A small contrastive image-text model, trained from scratch.
Model: 6.29M parameters, 24-pixel images, encoder widths [64, 112, 192].
Training: adam_atan2 at rate 0.0016, 29800 steps, batches of 256.
Data: trained on drawn human figures in many poses, 97500 training examples, 78.2 epochs.
Rows from block 7 of the image encoder of a small contrastive image-text model, named by matrix and row number. Rows with one number belong to one channel. Each number is 128 + 32 x the weight over its row's rms, rounded and kept within 0 to 255. All counts start at 0. Numbers have three digits each.
After each channel's rows are labels from the 100 images, of 14848, where the channel reaches its highest value: "top examples" is what is common among them. Only what is clearly more common there than usual is listed. The data: drawn human figures in many poses. In brackets: how many of the 100, against the usual share in percent.
# convs0: first 3x3 conv (encoder.blocks.7.convs.0.weight, 192x192x3x3, standardized in use, each kernel summed), inputs 0-95
# convs1: second 3x3 conv (encoder.blocks.7.convs.1.weight, 192x192x3x3, standardized in use, transposed, each kernel summed), outputs 0-95

convs0.14:103133156192160114160107075071119064127110169129179136171108165128102073112137128147109170153146115137133123175117199139163166127134089141214120201114170189122192140134158113162156133128123123174212111129105101164142145180110165189184181117145140166102113117129121145195121113125137124136
convs1.14:129149142152163121162165170149135131135139165154117169073180123154128163135131123158147164102131141117125156132175131159124104162114151134051180133172171091158086149189144149146133146113165141164067139176161172140143134109177127124120062151168159121174185101177156142094191150116159169138
top examples: white trousers (43 vs 8.2); lunging (33 vs 6.3); teal top (31 vs 8.4)

convs0.74:097117146166122087141117066098112093089112177119139109187078135132099124174121133153111203081103124113135122189131128124143182112175097127207108164130159196101173091152175063152178124170134135164183090138076085138129117163117141141171164109120135102108112103143162121197140134098130176122
convs1.74:162160151117156127167174159181153147130159125177153149071197154120149155139134141139140148112147145119161176106153122181147123171105131136065181158173135104134100136178152154129153146139168152128081128168168146151160152091178131171127067139167177130159157102149136140077146160119175149132
top examples: green trousers (54 vs 8.4); running (39 vs 6.6); green top (32 vs 8.1)

convs0.165:103127157181084129149157076131156104069151144078106187109103089098149081122096185110163101109124130139146110142172130155095095104221137132097113137036128126077100116200123120146105144103179158170133077139104119155143123154142157108132145129113172123099080115128122130127084135133101120154
convs1.165:167174140116146142156099141106105179137140128143147125163165194184137127165148100145124148182180128183139140190132144089164167153113143144136130171152155184160156213114130141123146145199124099152171159117165118167151199181134110199139158118124141129108168097185136132147142167195159160145
top examples: arms out (27 vs 6.4)

convs0.96:145148133168138105145118065139102125134138153049116130149000126152076132117084149152116158129144128131145106162114119140142147084174124095135113162113092130072123140113099116188115129116152100144196063129062105175147124139098152132146170075114145137059078168161139140145075075072105154145
convs1.96:175179174135146170151146140165142170126160166183182170191163198149143142143165138149122160165173111164160154168175137175169193157139153161121168155155169147146168187157177159135139141152157135194177166155133148198162177172147144167150147163162160140145143136166148135122152144138145137144
top examples: black top (45 vs 8.1); sitting (35 vs 6.3)

convs0.90:141127148160146155088068135129062147137134156065143116164121109162095137149110109162093120161151042154129113152146156087145156155146142084151138149220148173114149170105038056165153105151095058138142126156105164124149152172128157148148162140117156146084113129142138143162127097159163163145
convs1.90:137128088095144108041119135130000112114106122170097104068088142125152165133138104160067074098109092141146153106063115099157083135097113071127123139118140132144150129120175118113104106118088139117107222112000066139123160099149099117105095188084160113142104115143123123137153138144142116121
top examples: squatting (52 vs 6.1)

convs0.127:152199124162138087116087080149081108122129127174147104140125168143118169134090126148125205158154105146151145165129159154144143071178155139132126148184162161120161146136120110142109124142146131169153077136072152153142130160081145126129153084093150137096124135164125137159150120079135160170
convs1.127:130099097097090111107121178137197140099107072105083096109127147164108103069154080168109111108112148164142147096131117129112120170114143200078073124140097116138128133056082090135117190122082123070107176114088101123116168132162118120135107171055166106110111088122118103083141117135128095106
top examples: running (90 vs 6.6)

convs0.152:113060156181138132171136061065111144134149146115147152120114160114118124116071106125117198130134152129177160156117163150136129076089130098137105143082114148074176132127115120150114104116199146149161020156111073179106075142107143141118133105132145125111095102127107137155001137073141140159
convs1.152:165164118156138141159153139161161199162155159144164156148187177188116125145137125147141209173147108171157166180202133113163173116149155159167152135146158135143146191135165137149149138168123112138151146198112147171141199173148173132161142121141147147188132120193161143146197108119150149145
top examples: kicking (53 vs 6.5); bowing (32 vs 6.2)

convs0.163:134122173110105087172121057058095122078104126108128172126058147133129135115150096130164158100139116127129161107166126147139142060095113105104141125116114146083131114207109168125113128114194156105153039135137160151106111139140088112121119118156187122123096092113131119106129168125121118149
convs1.163:158103101112151092130112165128104097143114115066026128141104118099108179104094074157092115147127124150081093087092137063118132150098173093137178139116135153122119168054064159131120151174105095082094107091113105147146201151182111136132116137041107125056108085136105085108122126171108099132
top examples: arms out (27 vs 6.4)

convs0.157:130154165174100139043066101101112124146208175099145160114205160141082117110146131122140140149175031162125130135183140153139135120188153071152143163155121159143153165143137122150108144131127072155125142132101144168177128163096173161125133104082197133044134144123104129159143142096115147154
convs1.157:114127113105158156102145130136120143142130132164140095119088147116188150112217125143116070129124159170148185146116103156131121117112118000072141149175138114104156154128125176129169147175143199114114106128000145109107186142179103142168130138096156121137127154118149144105102146185170137129
top examples: running (44 vs 6.6)

convs0.132:115123160169092178098138110126136123103208129132138134119120123139147128103068159146062165104152117120128127128170099140130092077222187131110121140085124149109107110174179072126096137135124153191141024130046139180171088151115169139089129114087155106062104133136102138155081121084109127159
convs1.132:151180166157152155165160154160146154155157159149164168170144156153147149171155128148178145172171185171160141170159160135165174162128153136148167178140143174153165185184156154167148170182195142154168157143146150198166176156139163179150154151140177160133163151175161156150141153162167143161
top examples: running (47 vs 6.6); star jump (41 vs 6.2)

convs0.71:093160172145098143110137145100112112083204148098153151121113176092095124121116151161119144105163170114162178097179141176128119130191169124168145129092148119164157112169138119112080193034131163164156093157085104170171132130147163148124116134122151165113132132089030125169121090100127156190
convs1.71:178150123132100146159159136130159152216136194139154138161172149136163151160162132143145166136141185173144156185168178167143144149126151137152137202149135156154133166162160163145164142106182158189171164206170143197177165160145145126176134122134159170133156114165119160143167174149116148137
top examples: running (66 vs 6.6); pink top (39 vs 8.7); teal top (26 vs 8.4)

convs0.38:107212129100078092112119117067137085067086132132123175155207095101119115102122103138165190078106078122078178099128111152133146065120111139107121103107109129158131080178117181154105146091118103079140091066123156131114147129126064101165146102118181105149115100081119072105212117117065096085
convs1.38:091103106116089124110075073125081101093082123122083098100092120110115085111111082101079091108080101119086083096105099074083089101131108114107094121105078114095090125092117094104108117120091106104107102077127099081087119119087107118096112105093113099093115090120102083103097136100096107094
top examples: black top (30 vs 8.1); running (25 vs 6.6)

convs0.29:147142157171134054116092034117159121096122150089148130134078131139114132155062135121139160127147115140146094191151151104143124062192118142137120136107172133111131118174158135149104122159126144173145092133095126169141125177116128140122142113108160141120100146160122127140070094098132129160
convs1.29:134159102147148173122164165136173179152143163109107146120168162169108129165169129135151205151128156161111145140140162175115139153102156143122117154111151150200111156115130166161129147202161101143131150147182156152161151125138126151133126117156159138170197128163128141140190148181172206149
top examples: running (53 vs 6.6); hands on hips (37 vs 6)

convs0.184:128152150176119147149131085096185124124177139040141090120049124150134131126053163106061127143165105150149147145133124116130133120174155128126098136101099137093149147100084063144069118136142136160145073130156081177146112151117173170090152104128133118135051130170116162172037112070138116156
convs1.184:147157129151150122123106149162127212151172167173185129155156172162125156169106138165127132163154129168144151162150153161156146150126161214176170158124153155122164184144150124184166108167131129166161130157130171164165166144168158172169125179152159153188124137173164141171172174147145196158
top examples: kicking (84 vs 6.5)

convs0.16:130164164190109146122151125147152131138175131070163099132073162156148118112114177137120106128121146140159106159146133107116111155201151119131112146098114110080122133166112088147106174145131161144158079151126094168162132141086165143143144096096101131112052153172139136129149136053133147166
convs1.16:164157114126165125116159161156174163152153173185190169153137170161142142167149103154164125147166152165160152148167137154184167178123147195149172163140155167147197165167174135158147120165132159169161188144154134181173183129147160172131127114161192128178178149164139161146137161105166145170
top examples: kicking (86 vs 6.5)

convs0.103:133128126158100141035059130144084142177178154123122143141170163116098105139127144136141143146145063165156095133171151098132132139179135079141147171148130154145123159130122098119150110154114088154147134168089167159175143157091184157129123107051145145019143161116130158147113148100156146143
convs1.103:143149110103175193078188105137133145110102138155130136138083158148167162136213107160143111165124137155124198139129139185116148125111126000097123141163139135130163199150134210133147151177154174125121136104000132131117183130180121156146132161082164138080126119157141134122131134203162129138
top examples: running (36 vs 6.6); hands on hips (29 vs 6)

convs0.87:153092134133166073174136120116108135159104156086143114177090126153077154153078116147132124163124125136152094170142153089133190112123130120178170171072165171084156169137128136163142128169150096121144121131103110131133115142174117150153162169151123152107098172171150164154127072130154159124
convs1.87:118092128062114187136141153138087099104122147185120160127122138072155138111145124173104092085117165125155107047151095139134120160152098141104135128166114107093154115149141137075092111056151189138153112144187138142103125066149056119126102095136112092172158080109120100117105195109122089139
top examples: black top (41 vs 8.1); lunging (31 vs 6.3)

convs0.20:114128165161130121124133112115205131096172164089143091138048166125169130106067157100104104135161128151149145129174124097133130149223149146144111121072125120142140136129112094131076141120143171173163120137149075204151130143162143143108124151114115134131082119146134130156061109103102129172
convs1.20:152161123141152110109117147146164179169172171161165127181166178171118145158111154172117120176158141188168151140126163154164161148140168206167145165103150162146157177145143134155166115172136115165177133161147165171169171155165150192176153144143157155165141163162152169163180179143176160148
top examples: kicking (58 vs 6.5); arms out (42 vs 6.4)

convs0.91:161140148163093077176129103150080128121128155137152151166086186140099113153093151115109165091100123129155088196120115077150152119106139080128128147117128101134123114129107080152154134123227085146155123158123144152125117164071151123155159080152132150102137158152105113095176105062180171145
convs1.91:157075107082176128127181147135106083128126192101065126139172129140098172103121096175113004090132096111141126059114105137115132181096171138116185066129173130109157116118061132152120129152124156109099151139105105172100174085192097119106086121156111143158084094136109091058092152146157092123
top examples: white trousers (45 vs 8.2); lying (30 vs 6.3)

convs0.176:115145195120150143136148127103136139107217150104178176117116132117104167099122158122154175127180108165105160104155099125114135151187158148100148120077128126153168121149143193106041174094139124192149124083135119165155123141159180158075127137174175082138123106142099129174094085144025107173
convs1.176:141129145175105137147148160153149142149165139157144133188182176113155157121131146145132118168158155188146127175158124135157167149098136118114116197170165137120138171157167118173187152139199142135146134171125175172159218179125133174212137113118130114127161191154162150119142157106134125134
top examples: green trousers (37 vs 8.4); brown top (34 vs 8.4)

convs0.28:107174141115148140128120070104166172125125166098110119096137124149138156194153129129139142107128109123179097152137112100085097122181102152187153099100137169127142126119127113118124130170108136172116118196099136151135121147120118120124086119144107085153097121205119151192147139111198178151
convs1.28:143110130148164129119139171185138128156115136152133142130136141078133206157129135171157105119118123095135142094144124183104123184069112147133174179176134128152170129154126144170163149185162136156130155062179142162178121051178143127166067131143159118150131154122177166124126155137134143154
top examples: white trousers (85 vs 8.2); running (26 vs 6.6); green top (25 vs 8.1)

convs0.21:153157145140122110146143100104195121081152138084162076178075195135141148092104149130113177148149141143134115128132127132132186136195131166126126108147092141128174149145098100136075184120114166147182082112154097184138136124130151155110143105121117109140105108161140121148089128078109150153
convs1.21:146156107128133117108125171169149164157155150154157139151156160166144142162121127186161152123120154179167161148170135157176130177104171238143160157149112159149150131166137140180153141145119085158153151148189126169169144140216127147165134171125161146156170137142164142145163175175144150139
top examples: kicking (42 vs 6.5); black top (32 vs 8.1); arms out (25 vs 6.4)

convs0.8:158143115157121086123094099128134133082120168130117135186123146199117157164117129153126186057104112137169113167152102112171180132171108142205158110146158200129156082161151094148167139209140123141190094160104116148121128148132142108160167114118096172131109148209196095203148135090138176122
convs1.8:157141139101117119136177182167152141083144106164110143094166135086153156140132128147147112091122147150165165097151079175160124167125103151094161139162153133148145128162149139102156149123159167108077183124182158140154162092193130130128075135167177112148168119100140118099102134134160100123
top examples: green trousers (51 vs 8.4); orange top (34 vs 8.2); running (32 vs 6.6)

convs0.12:158120105165109110153111098156113120144105161080141145155144173139061103139100147122126120165148112139154137159126137098136202084155140079179118142108142196123138166154129096162155090152146098135147114136103142141140143150075154129168138085123135152128105169155169163174118110074132139148
convs1.12:103124108038156138084157139080122106048122132161106143117087105101126117102149103151108083088114136117086115063114085111124101139089072157091142058157121115075135131082108148076076120130131182078130091090167125102093154091128066100070119141116101084156138072131078075093128127115107098094
top examples: squatting (55 vs 6.1); sitting (26 vs 6.3)

convs0.18:115170193147143129110142146100161111056206163141175161108146170106112180092138152105146201140154123150122143090155107171157152171225160136135133120134127118156147144166150149101072195105157133170129130131130106191165150146141184159069141130148161088151153065124119071173132123128083140193
convs1.18:147152142163127147152165150172143152145159203151166137188157167128147147141136142143145113118156159175174167162152147149172186174096170148165138179162148153158152145173143135202174146184165157168149159164153151194142200167144142163194156136133155134135143164146181160140136147134146159145
top examples: black top (42 vs 8.1); teal top (39 vs 8.4); star jump (38 vs 6.2)

convs0.119:142133150152099146073093087132125138114167174091156124122119178152096139108117144122114167161171111159162148111144147150137151112199143144145121142151115168116143160144107110135096160168110141158136050143090126206180153149112179163118122090064155145053108123153107149183098090078124156165
convs1.119:149182109145131170173176164169149174168175136158149158175137166140172161155163143151156124140160189168163180171169138154149156173131168146119144177146140141167146166164152164147173178173205174153176176151114141159151176151161160154162167159132181157139154157156159174142157151181150117152
top examples: running (69 vs 6.6); squatting (26 vs 6.1)

convs0.2:144150104141129097040024137137143142122156159158155108134117139131088137120052165126052139135138076150165108142155122128111142140167143109146135147162138156154130141097125075121140115145095042162140127156074130146169159148127155151134139120082140116080171144133140136166114092111152147146
convs1.2:173181116115162149104120080140077163132087167099145136136164145183138181168170109174093105152150125150149163143120125189136160137113138147118141171141112134218156179163093147162144159170114156138121218168156154145135163129204132137139127175154174135151127143163140171125147120255159171128
top examples: squatting (83 vs 6.1)